config.yaml
model: "image classifier"
dataset: "drawings of small networks of dots and links"
train_examples: 195000
image_size: 64
crop_scale_min: 1
horizontal_flip: true
color_jitter: 0.2
targets: ["dots", "dot colour"]
num_classes: [5, 12]
arch: "swin"
norm: "layernorm"
norm_position: "pre"
activation: "gelu"
mlp_ratio: 4
head_dim: 48
fused_qkv: true
bias: "all"
qk_norm: false
parallel_block: false
inner_norm: false
moe: "expert_choice"
num_experts: 8
moe_every: 2
expert_mlp_ratio: 2
experts_per_token: 1
shared_expert: true
patch_size: [4, 4]
conv_stem: false
depths: [2, 3, 3]
widths: [96, 192, 384]
mixing: "mixup"
loss: "cross_entropy"
head_dropout: 0.1
residual_init: "none"
optimizer: "adamw"
lr: 0.00096
beta1: 0.85
beta2: 0.999
eps: 1e-08
steps: 25300
batch_size: 384
epochs: 49.8
lr_schedule: "cosine"
final_lr_fraction: 0.05
warmup_steps: 5060
weight_decay: 0.07
Rows from block 3, named by matrix and row number. Each number is 500 + 40 x the weight over its row's rms, rounded and kept within 0 to 999. All counts start at 0. Numbers have three digits each. After the name is the row's rms in percent of the matrix's.
# fc2: shared expert down (model.blocks.3.mlp.shared.fc2.weight, 192x384), inputs 192-287
fc2.16 094:547544530513515522442402496500456527464455531488583537490512519443475507526464500511521517533500526493456552468453438483449520475508531445479549515503466520513392494487454483475544538508490514461444486523453505504405493490557528494468542533489500497514533561552495466467407445538446496559
fc2.17 101:531571467510517486528393535501488504431525419561515474439534450482490483475465528521496533527500508432516526517532448450462501500520503549554498480473508532492570497523508478578513455487533427508447474509432408450473491508511512515527544446454448505500532470512494507497538489495547457483
fc2.18 106:529473515514457524451503528529529501486521500539444482535528482437518480459446520510472472474551426525491526510431520491518516505525478544497476561471480536483575482534499452500511475498501494443555514475499461442482602463499509418456481460442433492521545446454503441550474519447472482522
fc2.19 098:586537560489458484463570542526487444461522502480565512505475570548503477608471525505468497450495540506482493508504544493470512498566445492602468445451468471495514522465488473582642521465497522477499488469524449463505494494490554544508546482505479517501491468542576492504471472518507478538
fc2.20 102:492350546447473393508488449500494502446492484539488580479528469540542524568441552472529490453483401502500520487463524435573470452506465503455527579436401472485509522492494500460564480514505545493509491471519459539567461496480472486540425539473417473535557428495515520469493536457501471498
fc2.21 100:630547507495460503483600531498488472540475590498481466542492458497570493549466581475468419458500554515472532495433507541462534478516505478513503505491484489494469525437469522517574560447512454492507495515473459466470552466473490486474561537524480503485487452516498574482513456493494494476
fc2.22 094:544551504488543485554470496541490483439495477465443484443480486519538534493606502478542410529522515496547474491519582511537469503530496505508483497428556442491605491563492481543500507500467492511552527578510505513595511497501444454508562539500513522616498502547524526493497508544514508574
fc2.23 091:498481491462482496496469468468540478552483517488519459554473544486468495500485490453483485507463437441512540487485425455546520454502464507524545489538421488539434478531459470504486527428510529515498488542533495536547505500502529495576519537503477507497515514553481468527538498459503535422
fc2.24 104:484494508476552453538470520530474474525471504508494529485487504472514572553446548492499422510490452553523488540478598477535478484470465514527496499498509519531534512467513499513592550489474525480534518481488549455485538476442497504531565529470478448496460501547526488534525491457538498516
fc2.25 100:460411484490546526510486473530482502492497514517529544470500518450526490506497516472487524483494585503537535492502552525548597543572489483491547481500505481535482515514469489522493534527548507477532432490513522552491518487525543513503515514533450552509505443483563522490510476488554508543
fc2.26 099:488445423432458477419491497478556423539549467457505524535465417526566562406466474524495545490521478554530486528540525462501520511490512522465564557496579446439593580483491452499464455471506501458553444481552447446556506436462491493508462489454480554516493479450538509479476466523470484527
fc2.27 102:447482525463494495489560478444462550489487510541495480469482500430565534382539464548484513532490495520514618478515524448558500529468496462544531548517390500490544474562514532496437405494511474570514535536476535499490569535544456495488487440465464480522539508533502487526477519467544494486
fc2.28 094:507477521544479407503591520547470447502524524493447492524494625524520497479457538544480537493553502493545422478590547524479487511513533479475552523491502507519502473454471497483581501519505551515524496523506540452534482469533478544453492561471516516533506442537542486567501468508448511539
fc2.29 106:488438458461522474514491526482480484460564479481516508468477484596502446462457501494472548468468486529548525535531492464484494552457507528485509479552490485557521485501467521462431562491515453503551465446474459538503434465435470545478480479475544482491473514419495496411535502478471530493
fc2.30 104:541594462464574520526485546485479529486443472428557518561490533499480526479521499459527429518508460510489448436444483507552517571498504539496504483488538561469453496553498497491500512508466391552453499475500509545379446518433467468465491466475545500425540493549443410453551474561531504524
fc2.31 095:475467522493522479481575528520539481501441520448473462522563506503514443446486512469478480489521547504428443528424496514492473445455479470509468481547476544559419472507490457451422469494479434464493492445535458539373477497509495496488469418523460484450424520459511458407512505495488468489
fc2.32 096:428454508521512507573408572510490550474457527548520502507482492450540416548490428526517590571552434522471471523508487508527526495520486530549475602500501481517438502525494553518521523561487506426544482477460483511507583514474410440486464485521504497536491532466571525578471457487455501473
fc2.33 100:385479546523516455440415467461531495507515477530480579533434497508472625469521461468547469495472544534520460518555602533497435606567433508476469524527469491503558445505484484453464495481466515522541545465560540481583442494500498469484544544530470504483535478486463462461556523499487520550
fc2.34 094:397458470535490507510493507488476496503388494504531496532465545535485442418596519502530469492508490507471559445525464474481448472480511553521514513466458508480422466485541488480362522510527519500439505494496495502436534555527483593526473449547546485489509574497475511422477508510511490548
fc2.35 102:525458501434469494515537482496543462552479609524434475544507483490480528501555512533493524523438572416569498534518468503483503568525500456516503537508629559512479579449480524494510516554528553491516493477541473432449520569485655512451507485416449533476517501465513568431571522558524516497
fc2.36 108:570575541483488543504398529475507517503520494479603511551488438482544476556516531473472539527463525513444489522512548544555523526556508550452516541514497475487580558447530497480545510502457580473472476518483484483495483421469507492510516480503491556492499523480434504439437472474519515513
fc2.37 099:523510479544524492516442542550499460471492501514513520562488504480478490473544558552494507529530475492437467543593508555453527517492524515469490506497576536437511505476515496534502504521494516459479526465520519368519412522522495449453484457526518490445525410525526478529465500518553502512
fc2.38 107:549516543439499533453510497525539483543462470441526541513490490504576516582528526429486447508443518494472477498335465556520563564468492451483525514484516519496471512502458426503632510474497495529544469471566566492469510425471547510517500512490486472470472508507451467462479442563499494458
fc2.39 097:409482523507503447415529454511555491453531508483463511557569511516535465396529552538507531509465536456545530507444496493448470541456511488511572496455566529461607559460560497506452438439467537452478472535453520383508548458523563571478506494476511509488501536461580508539438472616494506567
fc2.40 102:487439504554439502520499439505452535456414480526545440478513444474526519521492438555416473489514538483493492450499463449552476550496442538511468522555414471529425417492464504460553454482536433477470476489453484555457516529485399428513476499501546503498542532512462462531453518446452513491
fc2.41 102:561557534515501570530404516538486527465410480509575478501544511476483479504513482502566463575513538525466500514497535490457456489518518458477487456512517514466418506502521486499535381480484522465527502483484491473490455474519537481478448491499490477501481576525500485580466490523472538524
fc2.42 102:483549477468544458525529523528531558532563527462522511508415500439477496523438466452527512489476435543562531483540494501549481500478474546506511500567432450544602467588498556457503561484490522507464537452503479574626477466493504522488516517520569522545520459481540509475512468418525549471
fc2.43 165:498518475415476521523506487435477433468523508422545535484496432504517523545480501415459433469470494505538422497484525537523493497513440516512458477527501467478524523503488398515573504482541483529496448483495479525509475532386501474487479538436489467482432481526519341510506517477507481485
fc2.44 097:555552443512463448496498536479542558444527456540500462533489544417525469486473492550446539586484514439478558514493490533479423512453547563501521494547600434460497509502526465492572457528517452459500506532448635522541536560502493449475542507485600508517475491558423478531455498517557479503
fc2.45 095:479414564576490480460462470522509568497472483448458452570481482498519502425493465541539515482470496498472495442497438483517526487477500525453536545539503497527459456530533568427446503520503436453457507440517460535489455489556482541537493465502487520503503460453480541492471526473507458493
fc2.46 094:459444508573520506445539527501491528473497488460443455579486436477500493454491480555469517479571431515445569432503503469606542465513482523485520593512429507479440413521565522493496416488535510478485471495496539493461490485469425464560471450504447490487536533506454455499434467429458466520
fc2.47 093:502522511488527464533463515529599475573550492544533470464564481524501462583466504545480512458548499459512447518473529482566546411525546482459506497460465530486520461518460499483587490463479574478591480518531525525521472493540472503484463561491474486506465401552463556553606509511403509495
fc2.48 113:528479480519492499464464530548442491491459515564459471542535544435453487472487485558492494540489565494468506492558477450445501425504514483462500475460465477539398480470587530508448435531485471506476518518506478454431447478560499480474453533534495501512503461573508540476468521538491491481
fc2.49 101:410425479535529445557503458479497547465483458557408539559469482426522563499477474521480511510506437477529473485443520538527505496429437510492495512489499453474574449512473480426455549451467491465454490438443526474511497529460443460427428481481570494472481460393463484477423436483469545477
fc2.50 097:528520545503495483471417564444516538467430531543449587536430539456433435492519499568538521488493473457475549558531467424505506464488478497524490610526422510476461416525560572531510471502468474471432542537481519460442549520501544417488469529444463523531528500474524448460468501525509481425
fc2.51 101:570553499528547549424456474484449446484512521507534496488450533608528555461551546447530477462523525517499570511479536585423543563491549515550519479523658444484528590459525501579478463452502512495516552484486490415447541499453513496571482513451507502522489519518472524503573488524537488536
fc2.52 105:508478506539444529410463505515490504528509522480415544485487522514497443394554567555547528474483493550424481490467487522501512454522462508491486477557468520489493520524550504556479422507473568505527552496503504526495467493506539481517531452496469493539494455507517518453469485477543488486
fc2.53 099:499406510504464543519535444531480530459448452543461442468525435440536513406485420551452501577542450443373457494515522493503445523568543552551511567461436496491489479494525546470451518534526570511476478488440463497434548473519442480526455512461501581484499520523516542508483535477512542514
fc2.54 105:531560507398435432532515534466457419498516563487516478441464548411519516533465528474516460494531541525493472471472492559550537568557508529558494517515537524469491498477546475573551571503458464492489450505520499494504544594464470503469488567531491520501444495453470436505558483513535487442
fc2.55 101:544530484547509487507513582494480536483431477519426467447422482408459493568520468520523528464466470454453494463522473510551531456441569471532506523465457549534367380536514522447467518547498407492434543467487425501417466502462535486494548421483540470394505485439467507479464514493515467464
fc2.56 101:449507548530529513522484412521507520502518515484465500558588563474470508510567494563577475488497556513511502520514454448462506524507517443496451557524446494525494509497567540494482396555524517550451501536492501501516437513554573517493544498538463488520507493544524498572487513535468498516
fc2.57 103:498469536451467479509545469509460485446555524530513555496485484525570454486506576515474528512499478494481546530529478463549501462512475450548459542528502522505545533516462537530458413503472526489545525581500458481617518543461421543513543583492460510548457542475615537552511491518483525507
fc2.58 104:530542554456486461543444520512496487499508434510528497513491489521492542451516492531478509499474468506498506466523548485501469514526578569498561542502492478482500526457545521477501500538436511479513497525496425535508460498459511521527516492472526488499521562524404430428501489531520481544
fc2.59 100:522440473520469501494438509458507481483416445446571487509458509471493539549495522470459467487514429502528495471536482534479508478533516504508536571479530467495463454523538448476557467461490462467436507530476581457532504562473454489492511538466528488492520485507541473525489463427508537481
fc2.60 102:502529576507548528502462398517479524526501458454495497488477527460478517479467497464519461508511560489494526497393562484488511390508464474580508494387598464497557485478502445589506452486473526481551506556547477492493557496497446551533500502513546533531423519505482501549473474520441500535
fc2.61 091:573516542509539473472435422470552499451547506499514480492495533550491613453508489471492440484513421484509471500481483479453522564483525552530532507479490513479510461479484492449469603534481433506549503504515485557545496499537524573488469509533534539493459498510504460529568577457494548557
fc2.62 104:450515480516507485540511513481488487516503518467542496488481464520552480527486489488495495467526537522516523543541520529463508427536451508574488527460565485440476508452438558549539481477518537518555536551523499396546574533501490519530539532460565513519451524525565500575492518537533508437
fc2.63 091:561474502484494434481576565495564539493501531557408495479501444483538548539552528581425600442507482456514570509532455437476510508470522494514493535504473437551486541498547493477493482499515527498512520467516581473516462470560598593496487491526484502500577560540466602501424507489557504530
fc2.64 090:482443478472492540502574427504478449446355471480556433469511465565494517472513464529550496518449409547448463476454470490442516554509461486549532437522509511515412501561509559493518424468475503466547494511457505475434558534509500524556539495521546557448505522524526515597486480466593519433
fc2.65 101:541575488511436531501576502504517505514421561521501561518528537454483497462432525488473508518535551486522491540535577500487506456486508489498545544498534495451493516480533505479529408528457517493497505460455609435500420522557482478425578501539491510418479466588481489496476460527501492523
fc2.66 105:562488516540467540510491506522480499533479493509562457437569558442459488505527479489531502547495478484488499506498543532458450535547532486476526442549402528528474521535506522503545584509523460522547498505501489531467482476569518527524472502488470491510535468573490559466673506482465524509
fc2.67 096:442411478506487560508540455476485533463453443463507544521477479510567472431525513482543485494528527496498524497436541518568540499514464516466521497563526451535482532533470539504463476498529544534488489552486514539420531605534493476502527530506570523425550482567528491551442536522546440503
fc2.68 101:591568532494497525522532511496426485493467481521480525483403570441497552607545534520489473455561490487479545480564424470530477452521522481538534534535438509515488505533586526541528504479493468480436491530496615512588530521527453492489530567477478490503507518529495553500560501452531479543
fc2.69 097:514503541470505519503503533460529458520521553451454496508452511515489503519487435509490531509490573466541511487524488422558522469523553438435479533526395472500412453558476520458472518470495461493412485497549520588503402462575489452457451522562463493519435529467553435457476471444483474394
fc2.70 103:481439476468511513464502495484461429552472505524474478466447564546427537507511522488556545541493495526485506535527460584405470451436566478483496452484609474444491555420522510547462488508488505501535586525513544411507568586478483502550482504543542475546451524482481579466548473500552498494
fc2.71 101:504541505447507494506499514521500523436592523531429535494528475518540542463502433518463502505501453503468518481519460482542507516362473507502475519465464467500527504522420492414416474468486525494514512490459481461530518480494592475567477479514539468572498489545483484468428473459546532428
fc2.72 090:516537495517482495484516494569494489559475480523508496420554577520467477535525510488489429453453489494528442507487527559439491533505473505530509393475562545540496530465508497503478601513542454544555515483503486517496520498488485603455478542488482516563479468490527543483620511485457481455
fc2.73 091:458463491592474464503468502478488567425475451485572528573499536434522467503511491459494439522482488419520516484522543454549487524450478536484494578444486505511523480561447483500478457563515449513447484527453529491555507463523539505503535450432469483545456531456542486540482536461491546477
fc2.74 113:545591486475555480527517498527559544550577480471537520476474494448493515584446502482460547506464527527573501525449522517501549488484502476520494502454526486492535539506478441535596582525483434442549458507514544566581509482453480463425488533536524518477479506529505517597518498551477520530
fc2.75 095:519517510526525525449549435495510500478544566536502536450512562597428448534455476540468482484549505555523507494521448461469508554506515469487508489486420518518484512564512525478455528495531569549575480507439517537533561520541457598490466559535480520564525401538425534513627457481411524477
fc2.76 093:553498540448432484476571482502470411501414560506530463487542557562494449442526528508511495513546524510456524495491473545480426561461510464516471475536569531473445517433517528479570435480505506493545473524514417461441497504491575499500542478467458509454487516497531570407566534516520491528
fc2.77 099:575582537490519477511590474486499488522412485484493444480466526565483477563532548485507443525473505541424488498392514453518547514559512532518460477511478529544469478553545536564598435535519447475506450498510426537435454532493498527551552521462513552440542485601485526538540498536428509505